A small class-conditioned image diffusion model, trained from scratch: patch size [4, 4].
Rows from block 4 of a small class-conditioned image diffusion model, named by matrix and row number. Rows with one number belong to one neuron. Each number is 500 + 50 x the weight over its row's rms, rounded and kept within 0 to 999. All counts start at 0. Numbers have three digits each. After the name is the row's rms in percent of the matrix's.
After each neuron's rows are labels from the 100 images, of 14976 (inputs lightly noised), where the neuron reaches its highest value: "top examples" is what is common among them. Only what is clearly more common there than usual is listed. The data: analogue clock faces.
# fc1: MLP up (model.blocks.4.mlp.fc1.weight, 576x192), inputs 0-95
# fc2: MLP down (model.blocks.4.mlp.fc2.weight, 192x576, transposed), outputs 0-95

fc1.470 107:451506509498475542376490598525483580513471417420527481500612531524491469578506473557495374573486456604521501606439591532521432372431544487541515553438496463532493532528489525521471513434551540495507515478509506442443500514454490438552467586467476456551504518465529505514551452554525440499
fc2.470 097:481516514519602446465515548427519531573523521429385496492463569458534562441520593474532503479550505411516459446527446577559481562499580498472507461519474555595566500451465492514550568557482554540500503468611436456473491519446497565441378504472541467611405542467542535464505499532458516542
top examples: second hand

fc1.293 084:554443463501543459505555437540477410563498442487496508542523458506472397475519496505521445456483502504586531525555606490528507557453515492518512462435439486487402453425451538505483496576476475515580477472509443443530474427528678498471514403418496589410430535571424506580489564568522590531
fc2.293 081:502421544490424498464473541477565503414480530544466507459465562494510553550388521484497595547495483391443609446484432492451540421506530530536448485550529514477543426533501538535440501431469477485538500493536551504510424482470330524545520581507483415536483384504467485395480509484462381468
top examples: square case

fc1.294 098:464498446463468444569449483492572450448457474402462575518592470582453545487593497464439367438496653564502567476464544451515520480463439519431538485431489412500488493448549550506526512592565435539418453466467487475495511536477575509492610605470483451482556516615482541554440467557556494531
fc2.294 083:517498578421530461478484476498492513492517480505594419435558509522547419560422512607492591555539422433642420478434490501563511469392484472514477511487502543553498512474546495519447461571534509500564420440479459476542584564504459531614479439415521521583438513443535476457534481553521547514
top examples: dark face

fc1.161 106:580443506513502528457533476438544485532436406446489476547520606465576526562536494460500562477470484481531524543577494546462504597513573465451522419528488441509591536527481511500563536513497551483400450594541485477522477424498426422444546425491496474563558502653504485522430504504477511459
fc2.161 092:452540429538516469607468506530479455482500583515535550497569467473483448451442420539510458558413496508512450427445505448533480372496417543541487634512545550477439489439539556512405433471535465497599519402477478541453487559528580570533465553520520484475462511414439477450536484440531506530
top examples: square case

fc1.371 099:441448392499505486494378517556474512550477554476462524448501503560531493415552526512406489492573515419463447453487569452466497488405448473510466584504582614552489429516521497473522460558513497605519506509460553531526530505416532523431554361600498526449519482462467572497561461555601618481
fc2.371 086:527495626476474500495583496480547490471507496463530521527415520504527469608470471494581492473507492508570491527545500534488541489524505540457587384543381391479536510479469485499511585420512487467460467459477414497521501462601381582593544590441552434542433538516542451485455598430439440458
top examples: four ticks; dark face

fc1.391 142:432475512508517518533460519471412464460422486463509487582533450493455550463497543462556525458459506451521516526442498521631525431561550524393561606401371569517544508523487548488533503603479550588532548478493570476467474510470507483447568426489498520531521512477534472453537471481488513482
fc2.391 124:453606523474516365471396556486437465504546508508499569540527496449536519495466456499524484445452509464473556406449446462565401571498492481502477532398451493403475544443476471448444518503549552430348495507546557563533460483671453548591505606537505523451546483586509590524492538486551427529
top examples: second hand

fc1.184 077:406560470514491559495441571483470515471555547460501564546478460386492472508458496602551471543543548442529539506548502538456480532543558407476416582455576555522561471487466487587519449523516501444584539478509420645556533534455430459429491582569535544408507454597506502576419517497518510594
fc2.184 082:484508579525468432531505452528491495548463506537515442455527526595553501537512474488540460522506485515478521518477460509576544549503396546489484385516469426641431427553477536412540560502515557535388521472471550384480502469563522619568528484488487511533496494523492476473549470525442502393
top examples: dark face

fc1.265 084:444487564435467511604529541613513520435502468493580493487479404556535474542464591537498528450574534443569559437440627505494518566416456506449413491519518506492434446501493518469526470543515481558555409496532525591477624436567490453444467531561496520563569571477411474495493496463484427477
fc2.265 073:510436504518604593563516490597509484546510495517508466506574488592565592393552449445435582466497562440528587547391520504517506474431520511519500542466487579410490505427518483433452539523475517525490585612511473549424431555545548488520591572484547542473528513562487544525468467551615468501
top examples: numerals; dark face

fc1.80 102:468486506577607476531514472498473527411513507487476525547413601493548454586508494464550457538430590479517447469485515527551424478475512491562485534422433445568394508531493497489476544518409575556489503543474500612448507456424526466397523491497513575450482501512531547492503486451447577502
fc2.80 110:528470490464434442527500625440520578394440519538436427548578569532513502551515547521502526531503489485533498504459552472498548508426541520505516455523375475453522462476549437576506450519424392533418470527515500527532467554487521389535463562416452551498490524583568505468495514482560565514
top examples: four ticks

fc1.327 099:519506513501526542582414429542410411464520534568387460556546544435505474471524559479500475438493533614446597457528495456488507552584492644519508409490470424512526464521477470476474557494593550521444515468559553473610515559549503437473465453418413415499587497395566477510555507569535512439
fc2.327 097:479454441486492479456507544430552582598506497435631528491487412556518537611489478495531512562529482425600438495537487531557536482494487414392529557587554553518460552513507570515525419548427456450547463522477452565403552404470488550540502477543565546531481593612494548503504496499485533553
top examples: dots

fc1.518 112:526399501514593436565556470563468523492460500534620508561490531610487557503564417482538541512489522458539453508502410430492468578441515502520499513482560400519532572459520428523524512534500459470501461420539423540568461591464491435543512433469463488571490481578516512445435511481531474517
fc2.518 117:538508408509552448478464595430600525449588529530461379380500503460516549504472413414498562468451532409460453489462523477492460507479561549596454552426524454372496502485485566590480547455423529564467494563494510452516519536416569406484582593599455454518493529443519452530479516403532570447
top examples: second hand

fc1.517 096:404499479434482525557473441475510501391440559448564530525512503450583514532490531537588490423480572502605403460509581482544517497497596498505462557506438566556450467524531493516390491510494516500464554502462541534527496555443444477505594609574587526441501381571530480459508474505466488505
fc2.517 125:495440418571536563500547541502464534562451619522484556559490490519487439468441555485553544507512594547506503451602464412457612476497514485451489609492519456546518544501596391460434463423430534427560576460568478489503422460504465447436477470482430567386520483555521528495495522549471497477
top examples: four ticks

fc1.205 096:487420497549587533530548415537525512461510449363498494422479537471427382566522489509576459525539494463533487499492409481508506512446576424519545521455529501512528526531530514539526484413503561545489586399518496494407561563543509486486546613540460444445519482417467522493469450488550415535
fc2.205 092:503565491460496529428381588496459475514476539583554548526495555507485559427381449507471563421500581459444465512514529539474497434579479509470535495582544524540514461530474520509512501544521474443468453579449460508554421406530530498537458447515549505594473555583486571560467520545503552483
top examples: minute hand past 11; minutes: 55 to 59

fc1.481 118:480553520459444507611461523529552453533552432484578492531506519544480519552509445537507530492539471484493429539518427459515555596528537515564446452515471461589516593449507508519461492488421520507523556430401456466530461569521556506571523426378467474573455492615596394524444537580499529620
fc2.481 107:519540497371449487536447500632543427493488436392565450456461530481495480468450570451490566448503514445472488474490475545440480456498533631578447450467466545551461478417658528495518588485499537489553506627505482463479505492550537504498547546554415478587492459521513464538423546421449492490
top examples: second hand

fc1.452 102:430538574463402541550433426464539503478505453475536498464498559483526522484431584462525480491503518644504433487513522500440468504520578423548467569527467461556478478509452458530494537558473558515563515536491478483569465455542389500449547535476577508480528405600561511602459421477423446567
fc2.452 112:488507537406492466611519433510559466461492558547455436567477481568495526425574387478497552508440506476498461460532518552607533577554587476546526474573519461433480423417471521454523437565562476534515515534562595482509571489541549402512507530488511505404511489536429532409481499438562559522
top examples: four ticks

fc1.36 117:550469517518430514529533516458447437472525537533495467503483500472592456522451520517587544545615488564511423472483515489499457635398475546516569537525617454565462444496529541480515521519577485454494550455495503455506455463514506461475481495541543553535501472561443382395460489536415492526
fc2.36 077:454499374591414500535539455462559462527525478510497438480499513510462570436482528507536517488520480460460505500470408512546471589500445490523543591543466561541523471556371592535537488450571497467638525455434399557486482472447586524440510454552437493479409532450517461505443483390520530526
top examples: dark face

fc1.326 120:529457422509449483427447562439579515522457499441571512409508456518514493541442461506511522555517497460607400515463547522559488463446513394411490571570584602471464454502537509483514442516431419491518461568496396502432538422444513587535539537463530634537470532586491541489489510461426520561
fc2.326 098:462557516515515586473500566467589568582571450527529591487380495546540616470532564452464455567508409460490485492572537562485480553522502440534510462490490446503506565549513538480542524568459530473514596440422466557419430541489546495530546479609524507461499515641511524455551431476605492540
top examples: numerals

fc1.502 111:485465469592568502499485541501419482453439428426457508444506450499493347468534545521549430577489442522472472492464551469501453404513525472536526507484444509481416494513441544452428457491478469463498513520530530650489599479488435531559512503496424513464553486494595518453439472467457513465
fc2.502 113:505620470441517597465527490550419466372466512511466442468545594437541450515566573540503425435559506473425480502531533411505462480537462508456454512441391535544505510539516521517512581500535431502537560555550461499460560538601483514563535525528557485442452551536414537490387450526448514594
top examples: second hand

fc1.33 109:486608518489536500424540480483490421490463532485480501581470439410476425508480576512502433423428572570464494552546462435412524496500470415461548442580530463461508496468397474468473425519523504560578546474424440489554492512513489510465507519492470490542521483523509475540448534549500548507
fc2.33 107:434478525564429470571533449531552425529446440534451520535527436534449528466440532386508497548584496487489488456411485504520569596507414489611544437486524516527535451515594514538467446437510507564466440513584466464542547436541522554486461547483490482426457546512584528541493611562485472457
top examples: dots; dark face

fc1.135 135:545491455520519519525488503530492461449481539545546508503515464507524490398477584537560507520443468443553576519403444504529546530574476531394507583494411561557494475618520506517521521502452499527537589450563495436456487511383523463442492376510501485497513451548523513529562396501484497462
fc2.135 124:491511475485576464545560577586542437445518466490462516579508493537531494373545513543574442540446444504534488492438477510553452389588496565477529563468440536496419497548461474467451512481557582485532585457561482492450509515465448446498432450515528602417674473582514588483560534564492546507
top examples: second hand

fc1.510 108:487515520483445525516530449535572498493530527402490457531430447642588523542501451497448577477349553594530550497478508479475459532567592488477539507474450362459527543495399450486410453528449482506539425524459557468500528498463514515527507488546525507536465451497421481540561580581514490509
fc2.510 096:503425514494453548500529465534573467532503454467480472482485526577486402556474473444502551562408570539539512553537470543465559536531577417461485475475482428518531463562440407505435564512378557459445475548497560479562433518489495435533441502414545531481567462439476446484522574551523424550
top examples: dark face

fc1.487 090:530537484442528484492510488454546464464510478479535374460415443525537407579466478527516508445550444469531520427480536575449561417515455484516478484564466505501472515561485497511507553520432601589514555462470445518520395435457510532443441504489515487502494499466506467463519508505486530510
fc2.487 084:449466449434532531480499539508461522485492538518447565470439511429526479403499531525543439521457465445368510540483457411521382513502569458486529474521496571577619480517558498516511456490558443439583451501522443537505532546550539407458499492521571474475464527475521567538476478477517392524
top examples: numerals

fc1.531 090:552440472538498557516487422493536469496403372414549543487359587478559517538507512406546561482559521453507503485518487509413523491379525488470537500521430473524480532533613484475480617484434492531447495529539432462480503510470389463473509521491491549515459436569530447485401476504411617479
fc2.531 082:463609488462534477478470478459468515575523557403496450415616420496449426504558451510502429452442532456533539570547496503486488476564548542486523495556516523536402472470446528507512431500500449468506469470452551486561515480588489402465502432433534514511603496531435538540478527514607428602
top examples: four ticks; dark face

fc1.306 091:540448496543542405484447541459456465470396490437496411600548539569489477584497443495529529513505465433493514519450513428483496450518494556500443395548527448528529583531389500563496456554466586467419498511473427549535437475501419492519528601597462541424478460489518538435494550510613605528
fc2.306 096:482482496563524592554523449524557531486516500499460538537622515547452586486602603443542494520401545428496509425523495373500571549490553483472505524516498514556504469569591501542468556449532489591395491572581534571487519543496510537505448579460471561456610497499526536548501548423400441460
top examples: second hand

fc1.338 089:490500483432511512546488516424500549564479509575480515480465491575546507545537458454570517503521510471589542479449451417506448597484471460556563513513421467460547382631493465613595513515521430394494452489536461527473505429499578581622527473595497513591467493489513448480593494557529463513
fc2.338 089:499490512452503416449484537525486449486521440558400573480525470460541445513501479430481451514503546495524485603506537472428489431463461533507508395494531426450488519494548585536503576530542517480527411517463500593439534545385452492563514482497489486457536525541559609473503452476606598545
top examples: numerals

fc1.507 081:527526549486453498459614480495531536568473521509439500436541419538558445513516460417571465432562461633442489479585487502482483394548558441579580558527479527508517568588512400366538460586540512561574451580476522524478523542546536560628539382543477533501481489508490506494514551499434564517
fc2.507 078:509484498482437535504489383530524471607442455632520513473586488548515521529478502492523494541580407384503479519486462494511559505543477447555526462550522477522450442490487511429508464536514521450400371446503512490531532471454483551393544502457511476521441440572505456442529564548526519543
top examples: dark face

fc1.209 134:572503560527421504485539491432489525483520443645550494555523414545435496498522445453546579627601499573534520463521526634468461385530496449489516453579477427473526534420522437420524573534559487549567527441461587457408666499528462462536473488540519462400436442484472497465539465562544584473
fc2.209 072:450500437481587492508503498556491496543452556350446523475460556433616502470453554531456423399408493442511473513475456367495541617466492578512463549444519573532493447579463584588480414506460452441417449526548422536598373472470540488514518516530435480574547550545531525535448499500493426562
top examples: four ticks